{"n_mels": 80, "input": "log_mel", "beta2": 0.99, "shampoo_beta": 0.99, "eps": 1e-08, "adamw_lr_other_params": 0.0027, "epochs": 19.0, "warmup_steps": 460}
Rows from block 3, named by matrix and row number. Each number is 128 + 32 x the weight over its row's rms, rounded and kept within 0 to 255. All counts start at 0. After the name is the row's rms in percent of the matrix's.
# pw2: conv module project (model.blocks.3.conv.pw2.weight, 192x192), inputs 96-191
pw2.63 109 [128 145 127  83 106 128 130  93 124 160 147 108 137 122 119 128  88  60 171  52  90  92 148 177 107 183 155  91 151 125  97  93 147 147 137  90  37 125 138 186 146  82 106 110 142  95 132  93 131 112 136 127 122 126 191 150 135 143  80 156 126 149 136 119 152 142  73  73 140 119 153 140 130 147 119 138 111 137 132 123 157 114 170 118  72  96  99  96 129 101 120 133 158 148  94 168]
pw2.64 088 [127 140 139 183  80 190 135 107 112 163 129 134 110 120  91 159 146 137 148  75 117  83 135  93  90 136 115 117 154 102 140 125 135  96 168 149 137 119  89 167 125 149 116 134 150 167  83  97 117  82 142 110  82  71 134 100 138 120 122 138  88 154 108 149  70 113  75 168  59  78 134 137 133  76 124 135 173 186 153 168 128 129 136 140 131 125 111 112 192 103 126 164 148 158 150 129]
pw2.65 094 [ 91 125 135 121 123 125 175  78 207 112  69  67 119 108 113  81 130 105 156 159  98 112 146 142 108 151 139 104  55 114  77 117 163 191  94 136  97 117 133 146 130  92  91  88 131 105 149 157 105 169 137  75 118 147 145 113 119 112 137 152 108  88 164 101 158 123  96 156 116 116 174 161 152 130 177 175 117 138 119  97 119 191 146 180 177  84  83 162 138 113 124 128  96 136 212 129]
pw2.66 090 [201 154 139 109 117 116 128 153 131 126 177 131  78 159 126  79  54 175  97 131 132 189 170  93 100 178 194 156  83 123 146  85 127 174 198 112 110  72 123  60 101  68 125 143  81 121 168 106 133 103 118  93 175 150 139 144 137 123  96 171 128  95 121 138  90 147 113 133  85 144  82 156 147 124  54 205 116 152 109 143 144 141 140 152 122 170  93 211 148 106 138 119 138 136 114 161]
pw2.67 113 [ 93 123 152 162 132 115 126 115 144 101  98  60 134 144 168 132 175  90  88 118 127  79 210 104  94 105 182  48 113 146 131  97  98 174 142 102 125 124 119  88  68 132 195 140 155 137 109  88 137  85 158 138 133 112 116 172 158 111 100  63 139 119 114 122 133  87  98 157  51 111 165 102  95 137 138 116  83 131 160  89 189 203 109 163  99 106  91 140 108 122  94 160  95 185 164 136]
pw2.68 091 [ 96 105 114  81 129  97 140 113 117 157 136 150 130  55 108 130 169 139 115 147  66 114  96 125 142 114  44 210 130 123 138 116  98 164 117 134 153 146 120 150 137 139 128  90 146  88 131 174 145 142 161 157 117 185 112 118  75 138 112  93 147 133  98 114 183 166 142 112  37 230 133 189  98 146 163 158 155  96 153 160 150  99 138 132  47 138 140 119 107 166 172 115 111 131 149 182]
pw2.69 109 [105 130 110  95  95 122 164 142 146 168 128  97 174  93 110 162 111 106 111 167 184 162 123 126 101 130 141 120 134 133 141 102 142  94 150  81 150 176 101 110 189 171 140 181 122 129 129 100 122 105 147 126 115 135 144  86 172 116 118 106 161  82 145 101 108  94 177 164 172 105  79 145 195 105 153 154  61 153 137 119 125 112 167 154 131  55 137 158 104 133 132  96 141 102 122 145]
pw2.70 098 [137 118 161  91 137 126 168 132 142 131 199 129 149 129 199  98 104 119  63 145 132 114 137 132 165 130 131 123  86  64 106 167 219 133 146 140 153  60  91 116  88 126 156 126 156 117 102 134 162  73  79 119 108 132 166 122 150 158 125 110  78 108 126 176 136 150 101 155  66  88  81 153 135 152 126 119 101 120 103 111 106 107 126 158  85 156 146 166 109 201 173 172 106 119 153  71]
pw2.71 105 [110 131 129 156 121  89 121 158 123  83  87 129 112  71 213  72 124 129 179 131 190 156 150 154 115 114 119 142  87 151 148 136 130 143 130 160 158  93  90 152 140 137 145  73 127 143 130 150 176 208 142 120 103 135 123  97  97 154 111 123  97 124 189 173 136 166 188 111  97 165 105 170 120 167  95 128 147 100 150  62 146  86 106 141 134 139 106 110  49  81 109 103 175  67 171 164]
pw2.72 109 [141 112 147 133 182 143 147 179 149 117  75 113 122  94 132 128 144 136 144 138  75 103 119 170 129 161  72 146 153 136 105 144 133 163 158 119 136  68 114 110 122 123  95  60 152 122 200 126  70 169 119 112 124 200 119 118  99 103 107  64 120 120 136 134  91 110 100 136  85 189 154  88 120 121 116 148 148 123 123 203 161 140 106 192 125  95 174  93 178 171 148 102 149 153 143 111]
pw2.73 092 [142 146 162 130 159 113 100 123 122  97 143 129 102  97 192 127 121 154 129 139 139 115 119  57 160 108  73 122 170  99  46 122 113 128 133 149 142  73 128  84 102  93 204 136 120 174 118 135 142  88 154 141 122 143  91 183 124 128 113 120 141 144 130 152 155 152 141 102  87 137 197  69 116 115  98 128  84 121 128 109 177 145 149 138 129  71 168 162 172 155 126 152 143 218 153  96]
pw2.74 102 [ 93 123  98 157 109 143 126 125 164 131 147 141 168 122 147 125 155 120 142  89 110 126 159 176 194 188 116 125 136  89 123 173 122 126  81 140  95  95 130 120 101 100 171 125 136 141  98  96 106 155  91  91 101  98  93 115 123 184 141 133 119 152 111 111  89  74 198 157  91 142 140 171 194  89 110 178  81 132 151  91  92 117 177  75 106 142 144 166 143 135 131 170 109  66  75 120]
pw2.75 099 [180 131  66  73 129 125 122 155 110 106  85 112 152 144 182 142 168 146 157 149 107 105 178 148  90 156 105 127 114 171 112 131 140 153 132 124  89 101 107 132  99  95  79 147 125 146 151 114 176 139 146 158  97 134 112 112 165 140 138 127 142 125  64 121 148 150 159 153 167 153 156  86 147 109  90 108 150 138 124 122 108 105 132 123 123 136 184 118  93  70 108 130 120 135 133 105]
pw2.76 097 [119 143 142 137 107 195 111 162 153  96 105 162 111 100 198 135 155 105 155 191 121  78 182 145 103 112 122 142 166 123 100  92 103 180 197 107 102 143 166 132 117 200 108 131 162 118 130  80 120 128 183 129 157  93  94 181 165  72 110  82 188  74 148 148 108 118 151 106 160 126  83 128 124 110 181 129 116 147  92 146  96  73 135 181  86 217 126 171 100 114 121 116 111 154 131  90]
pw2.77 104 [125 113 110 177 195 152 136  92 167 117 152 153  94 136 145  52 128 114 135  72 119 123 168 168  79 132 135 162 179 108  63  91 179 151 121 143 130 102  98  81 128 121 136 102 205 167 121 166 174 139  73 118 103 198 171  90 107 129 177 138 131 101 163 142 125 120 131 124 109  70 102  98 115 176  79  61  91 175 143 123 105  79 124 106  69 121  94 122 180 149 162 143 164 120 143 154]
pw2.78 095 [149  99 107 148 146 142 129 137 136 102 115 108 122 150 135 246 162 135  93 195  82  86 159 136 123 113 140 111 122 147 114  83 207 155 116 113 106  95 110 185 164 164 107 136  77  89 121 121 100 114 100 109 131 120 203 148 151 157  16 156 153  98 120 137 147 129 103 107 115 120 137 183 176  82 159 108 179 142 150  95 162  92 130 166 117 157 128 131 183 106 107  89 187 121 114 131]
pw2.79 107 [139  81 123 172 116 107 179  61 163 137 109 131  95 165 158  96 116  88 208 122 117  63 121 162 113 122 138 125 120 204 116  91 132 119 111 177 113 162 108 124 165 148  94 110 112 113  95 136  74 180  92 167  97 103 145 129 156  86 154 130 160 121 141 126 129 120 116 145 145 162 168 125 102  86 110 143 168 133  75 114 122 191  87 160 121 101 163 114 187 102 156 154  80  90 178 121]
pw2.80 087 [150  74 152 136 118 155 162 121 133  82 119 124 168 121 110  96 155 149  57 117 127 132  99 125 203 121 107  90 150 124 116 127 165 115 168 141 147 160 125  59 159 187 114 119  97 156 164 155 124  97  95  65 124 142 170  92  99  94 150 124 124  88 143 140 118 152 144 165 113  95  72  38 137 128 156 173 151 119 145  90 130  90 174 158 171  76 126 135  72 167 125 101 165 133 194 145]
pw2.81 103 [121 125 141 115 113 181 161 108 130 111 186 125 109  70 126 101 180 143 188 117 124 134 125 180  85 126 103  81  71  79 136 139 194 118 150 111 118  81 152 175 186 182 102 158 158 164 138 125 134 149 139 136 167 144 137  56 107 138  90 132 162 169 120 133 137 161  88 163 137 126  86  26  74 124 123 156  73 130 124 147 170 176 146 125 121 132 114 140 183 132 156  93 165 140 109 133]
pw2.82 106 [128 158 113  88 137  78 108 137 184 108 183 113 156 127 137 107 175 102 131  99 129 135 152  99 182  78 163 168  96 160 166 142 100 130 190 145 133  78 185 144 137  66 108  80 131 144  96  92 102 108 108 115 126 113  96 102 141 102 152 129 169 122 115 169 136 153 138 207 124 168 107 184  61 161 120 133 105  40 139 179 122  97 175 129 125 107  59 160 117 147  94 153 143 138 102 162]
pw2.83 106 [135  74 193 176 123 167  79 181 120  99 179 151 138 149 106 121 126 152 113 160 142  84 117 161 124 113 131 255 173 149  73 126  84 153 169 127 128 153 143  98  80 133  93 158 107 102 124 130 120 147 118 165 152 174 140 120 145 139  76 190 151 125 120  94  89  82 105 193 138 190 108 103 128  99 140 134 139  70 100 130  66 129  87 116 137 167 117 134 101 114 143 103 172  96 172 128]
pw2.84 092 [121 172 168 112 106 163 111 167 127  83 143 128 164 123 161 141 101 146 128 133 124 106 111 131 127 132 133 146 183 169 103 123  93 143 142 176 110 135 119 143 118 165 107  91 139 126 143 153 109 133 180 108  76  67  89 119 111 115 130 157 118  73 128  89 117 118 126 155  92  78 121 103 118 152  94  76 168 148 181 117  78  92 152  98 137 135 134 107 134 114 106 174 106 130 155 167]
pw2.85 089 [148 130 121 167 185  88 122 147 109 166 118  73 179 117 104 124 170  87 125 141 170 161 166 161 145 145  94  84 121 129  71 103 104 143 122 148 114 146 132  72 119 107  99 118 236  87 142 151 141 149 134 151  64 116 151  51  96 118 124 122  74 182  68 174 135 135 100 139 146 113 129 126  82 170 145 121 137 129 135 121 172 189  90 137 123 133 141 155 138 147 199  70 119 149 186 119]
pw2.86 085 [115 123 149 213  94  92 155 140  81  70 152 151 100 106 153 142 101 133 163 146  97 175 125 186 105 102 147 130  86  92 107 135 138 103  83 121 138  84 134  94 104 137 122  87 135 164  94 153  99 129 122 124 173 118 157  91  88 194 190 168 114 117 106  82 145  65 152  78 145 119 139  99 116 132  69  85 124 127 110  63  96 179 114  76  90 130 122 150 146 124  99 133 139 101 179  80]
pw2.87 095 [132 135 134 128  91 124 101 179 116 148 191 129 169 159  90 123 142 108 141 110  83 155 152  82 114 128  76 125  98 113 175 124 128 102 139 144 151 120 168 157 179 147 101 150 133 139 105 122 137 160 161 138 118 128 140  93 118 144 124 118 157 161  61 162 120 167 110 122 134 158 123 162 107 126 106 155  26 149 120 105 174  75 177  86 100 175 171 179 144 116 111 136  90 131 120 110]
pw2.88 108 [171 162  91 148  90 127 159 174 124  95 203 161 112  82 115  88  96 139 158 138 155  87  31 110  99 127 141  73 102 125 162 210 121 117 111 132 126  94 128 159 158 120  94 119 153  80 137  81 105 134 152 137 118 155 137 126 154 126 177 111 131 126 177 126 144 138 117 144 189 158  99 146 119  93 125 151 101 138  98 146  93  88 126 140 107 159 178 170 109 181 130 140 149 134 115 163]
pw2.89 108 [178 158 148 150 166  96 118 123 106  51  72 144 125 133  99 185 152 147 111 176  84  95  91 177 192 145 108 165 105 120 167 127 105 132 129 110 177 112 127 113 128 133 176  89 205 126 108 131 117 130 140 175 130 156 127 170 104 111 171 154  93 161 125 134  99 125  95 130 169 154  97 107 145 159 172 151 128 123 163 102  74 112 134 151 144 173 168 110 123 132  40 158 179 149 146 126]
pw2.90 113 [182 151  73 124 138 134 100 143 136  58 156 192 105 130  93  83  87 175 130 198 169 127 147 110 146  54  99 159 139 112 103  89 149 138 193 151  84 101 118 127 158  89 142 128  94 117 134 138 170 117 122 133  62 113 158 139 126 129 113 138 136  99 109 115  95 115 140  53  60 110 103  89 113 150 109 160  97 117 117  96 103 188 147 181 158 120 157 111 112 189 170 134 132 106 152 217]
pw2.91 096 [148 147 126 116  72 199 105 109 142 103 107 124 142 112 159 199 125 138 115 166 190 191 140 156  92  83  89  73 126 157 153 157 123 138 176 138  90 172  85 144 136 188  60 204 113 121 146 179 120  90 130 107 177 134 100 162  82  91 155  99 154 134 122 163 163 118  93 125 163 138 159 169 150 179 118 128 162 142 171 117 104 117 148 195 174 160  80 110 152 147 143 120 108 151 135 176]
pw2.92 104 [ 85 152  92 172 163 106 163 124 139  82 106 162 124 156 116 150 114 125 106 109 136 114 155  84 173  84 136 198 127 148 148 152 118  91 105 194 182  84 105 116  71 136 122 151  98 160 102  64 149 108 164 122  85 143  88 167 137 149 125 199 134  69 122 109 102 147 144  83 125 159  91 130  85 179 140 140  77  97 131 173 121 158  77 130  91 149  74 151 122 140 125 140 160 152 163 195]
pw2.93 110 [144 162 125 111  76 142 159 132 126 122 122 170 150 140 152 115  63  83 112 128 121 132 160  88 123 156 195 145 111  77 144 172  89 161 182 128 111 136 144  98 183 110 118 122 120  92 108 135 106 141 121 162 152 119  87 128 149  83  95 107 112 155  92 144 108 126 153 146 177  99 111 126 125 148  68 116 159 128  93  87 119 136 152  33 156 171 178 139  85 112 171 101 149  71 146 187]
pw2.94 097 [130 137 175 154 145  91 100 139 150 124  98  93  66 161 108 174 170 108 102 143  80 151 168 104  96  88 130 118 108 100 143  88 156  99 101 145 125 119  83 161 100 148 149 142 163 156  62  87 152 165 185 110 144 134 107 129 114 169 133 132 137 154 181 101 152  88 141 139 121 106 110 107 107 125 127  84 103 144 175 105 185 119 128 159 171 117 142 168 200 138 140 129  86  82 159 114]
pw2.95 091 [118 137 167 101 143 130 120 157 150 104 170  87 180  63 117 123  96  84 171  94 178  91 164 142 123 136 110  92  94 124 139  69 117 153 117 118  92 100 182 143 134 130 158 124  96  80 152 111 113 158 158 122 175 169 174 155 121 103 131 144 115 127 176 158  91 166 118 129 172  71 187 103 123 144 147  86 111 160 131 167 133  87 134 139 118 103 144 116 140 146 101 132  98 201 100 145]
pw2.96 098 [133 168 166  95 139  98 140 129 115 148 109 113 113 167 112 112 145 104 150 102 149 108 160 130 222 153 162  87 140 115 190 110 166  63 169  93 169 135 117  81 189 127 157 140 117 151 110 113 155 156 128  78 149 125  70 144 131 123 131 129 151 154  72 171 121 103  68  86 189 148 129 159 136 138 130 147 104 137 110 132 140  82 213  99 177  77  24 131 131 137 171 104 100 118 112 137]
pw2.97 087 [209 166 152 136 112 154 167 113 148 110 144 129 171 132 170  86 122  54 100  95 140  88  81  74  97 163 162 132 177 112 156  54 129 162 152 122 147 117 156 170 107 123 133  56 142  67 155  83 137 123 103 137  78 131 123 101 111 124 121 158 122 101 126 165  75 147  96 152 121  72 113 121  99  88 149  99  79  74 150 133 151 131  91 164 115 101 179 107 121 129 171 130 169 148  72 121]
pw2.98 089 [183 140 105 168 185 161  74 155 181 139 174 161  81 166  91 169  88 114 167 122 114 150 160 123 100 148  86 148 152 135 164 145 217 133 162  56  52 114 161 117 120  89 148 121 137 149 176 140 158  83 104 104 177 152 167 110  63 124 142 186 156  97 101 132 150 136 140 145 169 116  98 145  71  96 108 101  90 113 148 104 152 148 120  36 130 124 134 109 151 152 177 121 174 175 120  84]
pw2.99 100 [ 91 149 154  60 193 160 100 145 135  99 151 110 155 126  80 123 134 115  99  97 138 111 146 132 156 127 153 111 148  95 127 176 130 101 128  90 124 100 123  97 106 211  91 129  90  74 143 156 155 153  81  83 142  76  74 134 127  92 157 143 122 112 168 145 100 142 110 175 138 110 163  88 145 131  62 123  81 100 134  98 110  96  85 203 151 118 118 160 151  46 119 144 113 124 112 125]
pw2.100 097 [202 148 151 114 132 132 149  89 147  94 111 150 136 136 167  66 154 111 155 159 139 144  96  95 151 116  76 134  94 137 127 119 124  71 152  76 145 121  65 160  95 129  68 123 152 152 154 132  94 141 123 156  59 121 138 144 155 216 145 110 101 130 135 167  99 118  76 185  89 117  96 131 102 135 164 149 153 196 139 146 148 123 150 111  93 118 248 127 187 185 176  99 166 145 132 115]
pw2.101 091 [106 148 167 132 119 136 102 120 133 197 125 142 151 161 141  83  51 129 153  84 117 165  96 130 175 199 115 168 189 128 118  85 157 112 114 107 107 126 112 165 125 103 176 153 133 136 158 128 143 108  82  50 101  97 152 106 139 136 111 137 125 156 111 105  95 150 125 109 126 111 104 136 170 140 173  68 134  93 125 175  82 132 104 132 106 130 189 148 221  95 123 128 150  67 112 170]
pw2.102 102 [169  95  46 111  90 153 142 187 163 120  80 125 126 137  67 142 154 155 169 127 135 226 103 141 165 180 124 116 140 135 136  45 160 109 107 132 136 117 141 130 181 164 122 100 117 200 125 105 113 126 125 101 110 140 142  97 111 118 149 170 109 165 139 147 111 105 172 141 124 155  66 142  82 137 154  53 114 114 109 124 145  42 112 119 112 108 121 125 170 117 138 156 156 112 143  67]
pw2.103 096 [202 110 114 165 154 168 129 112 160 107 166 141 128 165  84  55 162 157 139 104 100 147 131 177 147 108 125 178 132  87 123 211  68 106 186  99 123 111 125 163 134 193 142 166 161 131 104  86 180 131  84  90  95 164 129 119 192  78 118 111 143 117 161 154  67 110 104 100 123 176  50 171  81  80 128 165 164 127 115 134 142 117 171 143 131 147 132 106 204 178 132 170 163 137 122 131]
pw2.104 103 [148  89 130 161 151 112 110 140  86 141 156 130 167 127 123 149 151 137 110 126 169 136  87 166  78  97 131 135 122  86  92  99 113  78 141 156 106 134 192 137  75  62 149 104  69 141 194 124 108 143 154 201 114 106 187 141 141 119 173 146 147 118 121 125  50  93  66  83 117 145 189 114 169 135 114  83 122 114 143  83 145 130 118  48  73  96 144 135 181 129 104 180 154  97 123  84]
pw2.105 098 [101 121 130 105 100 130 108 135 110 187 135  99 126  84 144 152 146 117 156  37  97  96 178 145 157 167  85 147 154 131  69 193 216 119 139 127 134  74 110 145 146 166  43 162 137 115 113 132 110 147 143  95 152 159 116 121  99  92 157 157 106 119 112 180 114 160  89 166 153  94 159 154 133 150 157 129  92 111  96  85 102 128  77 152 149  93 138 149 107  88 110 121 141  87 118 162]
pw2.106 107 [119  73 124 160 121  82 100  45 120 142 107 133 128 172 105 122 167 152 154 149 146 136 192 154 117 144  91 137  49 157 118 200 132 124 122 136  91 137 165 133 133 113 150 136 101 141 145 103 143 178 181 131 136  59 131 135 105 113 124 135 178 169  98 127 112 174 224 110 154  77 159 139 107 118 167 182 133 122 131 129  97 145 103  90 158 158 143 104 128 121 101 152  79 110 181 134]
pw2.107 107 [124  98  78 122  89  98 168 137  83 145 164 133 115 164 120 129  71  71 132 141 132 107  96 183  78 121 152 157 122 132 206 107 163 103  96 156 144 153 172  84 109 185 103  82 173 117 166 143  68 125 152 124 147 150 129 115 119 139 163  98 104 107 170 104 148 142 154 164  97 142 148 127  86 103 110 121 181 115 140 161 104 162 163 128 120 101 202 103 109  69 121  91 124 139 153 110]
pw2.108 084 [107 143 197 112  91 157 156  95 168 150 169 156 164 158 208 115 161  71  65 123 140 135 169 132 148  81 119 167  92 117  16  81 133 132 135 109 132  97 147 115 203 130 137  92 120 134  84 102 112  99 142  91 111 141 151 127 131  99  94 140 143 136 154 106 164 128 128 163 126 119 121 156  72  89 146  95 141 118 168 122 202 133 142 107 132 130 153 131 154 126 150 144 152 134  94  88]
pw2.109 099 [111 126 111 171 177  73 175  55  94  74 110 105  98 111  83 173 122 161 130 118 137 121 187 132 119 125 152  66 117 159 160 194 169  51  97 141 106 123 151  88 140 127 165  89 128 123 129 187 111 138 148 107 133 116 154 112 155 115 118 126 143 195 116 106 151 131 149 135 147  97 108 123 174 137 174 133  93 163 138  97 129 169 156 136  87 183  89  93  93 166 171 104 102 114 141 170]
pw2.110 105 [ 96 121  95 156 119 136 141 145 108  85 110 152 155 158  76  90 208 176 118 146 133 129 162 127 173 129 129  83 121 160  93 160 111 121 156  90 131 150 159 147 116 189 126  80 133 174 178 109 144 144  96 132  82 112  93  70 106 143 118 162 140 133 129 125  95 119 208 104 132 167 124  84  96 116  99 183 118 159  96  91 121 119 162 157 157 181 138 109 110 148 146 121 110 201 105 148]
pw2.111 099 [162 112 138 135 147 140  86  80 141  87 170 118 189 117 131 143 167  57 139 125  46 114 158 154 125 131 178  97  88 153 119 134 193 125 169  63 173 196 184  99  94 152 100 127 140  61 179 148 154 181 116 186 126 140 142 123 114 150 128  70 145 137 104 119 100 115 109  80 119 122 122 116 155 126 123 176 123 124 108 139 167 171 118 158  97 136 127 116  82 140  68 163 132 124 145 120]
pw2.112 084 [124 160 111 110 148 145 116  90 141 106  41  72 170  74 150 156 158 100 152 129 166 160 153 121 111 125 147 118 143  99 164 117  89 168 119 108 131 118 119 125  79 105  99 133  97 128 109 165  87 153 152 120 126 169 143 146 117 134 144 146 108 122 125  93 151 127 137 120 208 120 122 148 118 110 136 131 141 116 145 136  71  73 163 124  94 126  31 142 149 140 203 118  87 123 163  79]
pw2.113 092 [106 120 205 134  75 116  95 125 130 152 159 136  94 135 155 124  80 108 145  84 167 135  44  93 103 170 118  93 140 137  76  87 109 118  84 115 110 102 109  96 163 147 123 195  94 146  96 113 167 125 156 102 157 198 132 105  86 144 138 163 181 105 150 101 171 149 166 176 136 149 105 116 141 141 176 135 146 121 125 155 146 145 156 105 122  99 148  95  90 201 126  94 156  60  85  86]
pw2.114 093 [179 190 161 124 118 130 150  81 198  97 124 114 141 117 120 149 184 124 140 183 152 162 112 129  54  98 171 185  76 106  82 170  74 101 101 135 135 117  58 204 108 118  72 129 121  99 113 134 160 100  94 151 109 159 188 130 157 178 148 141 122  96 135 118 124 153 117  75  88 131 109 117 145 173 155 163  89 181 186 137 123  75 103  69 103 110 132  93 151 153 134 190 136 115 127 104]
pw2.115 096 [155 120 133 220 188 116 141 162 134  68 181  63 142 117  93 103 109 125  81 150 132  78 121 127 115 177 102  76 135 151 101 119 131  92 111 135 113 116 119 133 128 123 162 212 165 105 109 121 147  72  93  61 154 149 136  92 175 120 119 151  89 128  69 118 152 122 140 164 158 119 161 145 184 132 141 143 173 208 131 135 115 117 127 138 109 119  62 130 144 116 164  86 131  96 140 131]
pw2.116 098 [ 82 122 123  90  78 177 168 132 156 136 116 142 125  84 106 147 201 141 132  88 128  99 110 169 156 166 149 177  99 134 165 122 162 155 148 108 142 132 132 152 161 152  52  98 183 140  95  95 156 125  91  97 162 122 118 104 125 142 107 117 101 109 177 164 149 104 143 161  78  78 123 143 198  93 125 129 116 106 157 156 111 136 106 141 158 131 160 152 108  84 199 157  94 132 162 134]
pw2.117 094 [102 133 108 129 189 116 118  94 199 137 120  95 117 102  71 107 165 117  90 132 123 127 129  83 119 101 121 141 133  87 157 171 114 176 138  78 166 102 171  68 139 165 178 126 128 165  87 173 116 114  92 218  63 124 123  95 136 110 136 108 149 128  96 126  69 134 117 113 129 168 101 159 121 113 145 137 185  87 125 136 158 153 146 189  59  93  49 155 130 177 116 127 146 133 131 112]
pw2.118 097 [138 138  64 136  84 142  23 175 193 111 117 129 156 117 149  59  45 103 138 140 143 118 107 138  77  77 132 143 174 117  84 239 140 122 129 113 157 128  75 163 146 152  98 131 125 156 127 183 138  95  86 142 155 111 119 169 124 166 129 104 163 137 117 105 125 147 159 158 122 139 109 189 183 169  93  98 122 122 101 115 107 160 107 146 134  99 109 137  79 174 175 120 106 103 110 169]
pw2.119 110 [123 123 107 148 141 126 158 109 195 147 165 135 121 103  74  87 126 148 104  68 106 128  71 134  74  74 156 135 107 128 124  91 154  76 141 172  88 105 107  93 123 146 120 144 108 149 113 176 109 137 158  83  85  95 119 160  89 162 124 141 142 126 146 143 150 127 162 145 123  67 145 137 152  90 165 186 139 170 141  83 168 149 141 128 129 147 132 146 153 147 146 170 145 189 175 118]
pw2.120 095 [ 76  75  63 161  89 115 183 149 123 100  95  89 106  95 163 137 121 180 141  84 129 166 155 114 165  94 138 114  90 107 173 112 145 169 140 113 182 127  70 111 138 166 148 187 116 109 166 144 145 144 125 163 166 120 105 155 175 108 113 116 114 113 140 114 135 125 153 115 131 140 134 126 136  74  99  61 112 117 157 121 133 112 118 151 150 135  48 112  59 120 121 102  69 152 133 105]
pw2.121 083 [ 64 135 172 163  98 176 101 147 118 164 141 191 135 201 148 111 170 187 168 119 110  64  67 158 199 150  92 159 113 146 113 109  84 110 129 150 119 117 175 144  82 101 106 124 138  92 143 164 132 133 121 137 144 141 119  72 115 123 120  85 152 142 164 108 160 116  93 148 154 125 125 175 118 112 132  97 177 122 118 105 103 181 126 169 117 155 129 142 166  76  70 152 110 122 158  80]
pw2.122 111 [ 97 142 194 143 161  72 148 159 118 147 180  87 177 129 111 146  75 144 174 152 118 157 173 143  93 157  72 141 126 133  88  96 150 146 114 151  75 135 104 111 142 160 143 116 104  93 140 120 153 147  76  92 179 114 123 114 178  52 122 164  58  89  97 111 122 133 132 146  79  61 127 121 143 126 119 150 142 122 143 137  78 109 108  87 106 109 106 131  98 116 140 118  73  87 146 136]
pw2.123 101 [ 95 143  88 105  83 187 162  87  96  61 179 104 118 180 132 115 109 161 172 129 166  82 148  85 176 164 138 116 130 160 109 142 163 168 125 123  86 100 138 101 113  95 108 104 142 143 122 119 141 117 174 167 104  85 171 138  86 103 124 137 138  60 101  69  84 138 115 164 139 188 139 120 135 139  89 113 131 140 131 107  83  87 102 139 159 134 229 113 100 121 118 209 173 107 128  74]
pw2.124 098 [ 97 151 144 121 106 173 107  49  98 133  69 108 144  53  73 115 180 114 158  89 159 107  86 104  95 106  85  90 105 129 171  71 180 112 147 117 133 121 116 121 154 141 150 169 129 115 164 123 156 126 117 143 119  84  90 162 100 166  80 172 113 117 145 139 182 139 147 163  65 160 166 155 106 232 138 104  92 154 159 172 131 139 137  97 150 199 110 146 154 161 116 132  96  68 178 147]
pw2.125 104 [155  98  96 100 161 139 122 129 109 117  97 150 120  86 115 107 129 132 177 157 162 138 148 115 131 198 157 104 126 157 138  49 158 130 140 145 139 134 141 120 196  98 134  65  64 128 137 129 143  76 142 105 148 109 104 177 141 104 160 190 134 157 132 174 107 157 125 128  96 102 141 112 137 188 139 138 103 121 157  58 159  81 118 105 173  88 128 146  74 118  99 117 113 153 150 232]
pw2.126 100 [ 71 204 118 143 145 115 127 150 145 151  74  74  87 118 134  90 166 113 121 154 131 143 138 131 105 145  98 117 160  53 127 137 101 195 109 101 107 146 149 166 122 135  73 149 118 129  72 118 188 137 104 155 103  72 136 131  80 134 140  70 180 107 115 129  67 116 159 144 182  49  98 139  95 145 104 144 154 158 103 123 146 166 164 125 145 140 127 153 150 190 135 129 131 126 123  69]
pw2.127 105 [129 189 114 113 147 173 108  59 129  96 135 105 128 189 143 114 160  90 118 121 169 125 121 180 126  94 146 184 131  93 144 111 101  47 145 147  90 108 140 187 161 152 132  95 170 159 135 135 133 112 135 116 136 162 216 156 187 123 131 119 115  93 118 126 125  65  83  73 181  73 149 121 124 126 139 164 108  92 146 139  78  48 153 146 125 162 126 147 107 108 180 129 123 126 153 145]
pw2.128 102 [ 98  79  99 146 179 125 162  86 114 159 159 110 113 187  97  42  97  98 105 131 154 137  87  96 136 108 113  94 141 130 100 162 126 145 157  78  47 160 129 138 118  90 178 101 107 167 154 137  89 152 112  96  99 141 118  89 154 131 146  84 129 107 170  87 125 141 191 152 141 148 139 151 168 148 190 101 150 111 151 202  82 123  67 159 153 111 182 116 206 190  99  84 166 164 132  63]
pw2.129 091 [125 109 126 139 175 144  96 123  82 153 113 120  91 109 115 146 124 129  82 152  62 100 149 131  86 177 124 191  86  93 126 118 157 162 165  75 108 123 116  88 112 122 149  90 149  98 140 138 147  93  83 132 178 113 129 117 145 125 124 150 144  99 153 119 157 111 107  58 102 167 154 158 153 114 110 127 118 124  79 132 114  97 114 149  82 101  99 168 138 119 121 124 104 202 102 119]
pw2.130 111 [131 121 134 193 129 125 155 144 162 130  67 161  87 137  81 217 121 174 141  86 151 146 143 148 103 119  67 175 142 101 163 135 120 103 107 142 100 143 141 112 145 138 138 131 148 136 123 156 154 100 120 148 137 136 111  58 117 113 101 206 117 146  95 146 134 113 153  96 160 141 153 109 125 101 119 194 174 134 129 108 115  90 120  51 154 102 111 107  69 100 132 148  44  67  71 146]
pw2.131 107 [ 84 141 159 123 136 133  98 148 129 168 126 201 143  26 172  71 139 138 126 154 136 133 145 160 117 151  90 113 148 172 138 174 127 133  91 163 201 177 163 111 128 144 129  88 125  84 135 108 144  93 162 142 127  72 143 141 128 104 117  84 134 112 123  96 120 142 163  81 135 120  90 150 165 143 167 151 148 163 157 177 137 110 103 169 143 111 156  92 103 118  94 124 104 130 129 194]
pw2.132 093 [175  86  63 128  89 143 173 133 193 123  93 125 170 160  78  95  92 144 138 118 145 119 122 104 118 105 128  80 209 118 141 147 112  78 161 120  53 186 151  98  64 122 146 132  98  45 217 144  73 132 174 110 124  71  53 181 135 131 136 177 112 159 139 155 114 153 154 174 130 157 161 153 117 138 149  56 117 185 112 103 166 129 121 172 106 110 160  78 197 114 118 114 141  90  88 102]
pw2.133 101 [ 97 117 207  99  93 155 125 110 154 125 143  99 147 156 153 155 116 147 143  75 101 147 178  68 101 141 154 135 107 139 161  12 192 151  96 156 125 116  86 154 142 143 137 108 128 116 151 209 121  78 130  59 115 147 137 118 123 102 103 134  58 160 204 115 153  71 112 147 162 170  72  81 109 145 163 142 118 147 107 136 137 113 128 131  86 130 154 157  60  86 151  51  84 109 108 114]
pw2.134 111 [147 171  95 135 186 164 163  95 151 147 136 134 122 170 124 149 136 134 135 135 134  93 182 164 156 205   7 147 136 172 141 105 147 229  92 151 109 185 162  92 119  94  69 150  78 105 137 103 103 122 156 138 136 110 177 134  84  92 109 129 110 105 149 139 125 117 157 184 146  66 111 145  96 156 135 181 104 111 138  73 112 182 102 147 127 143 167 132 153 123 123 185 130 134 125  97]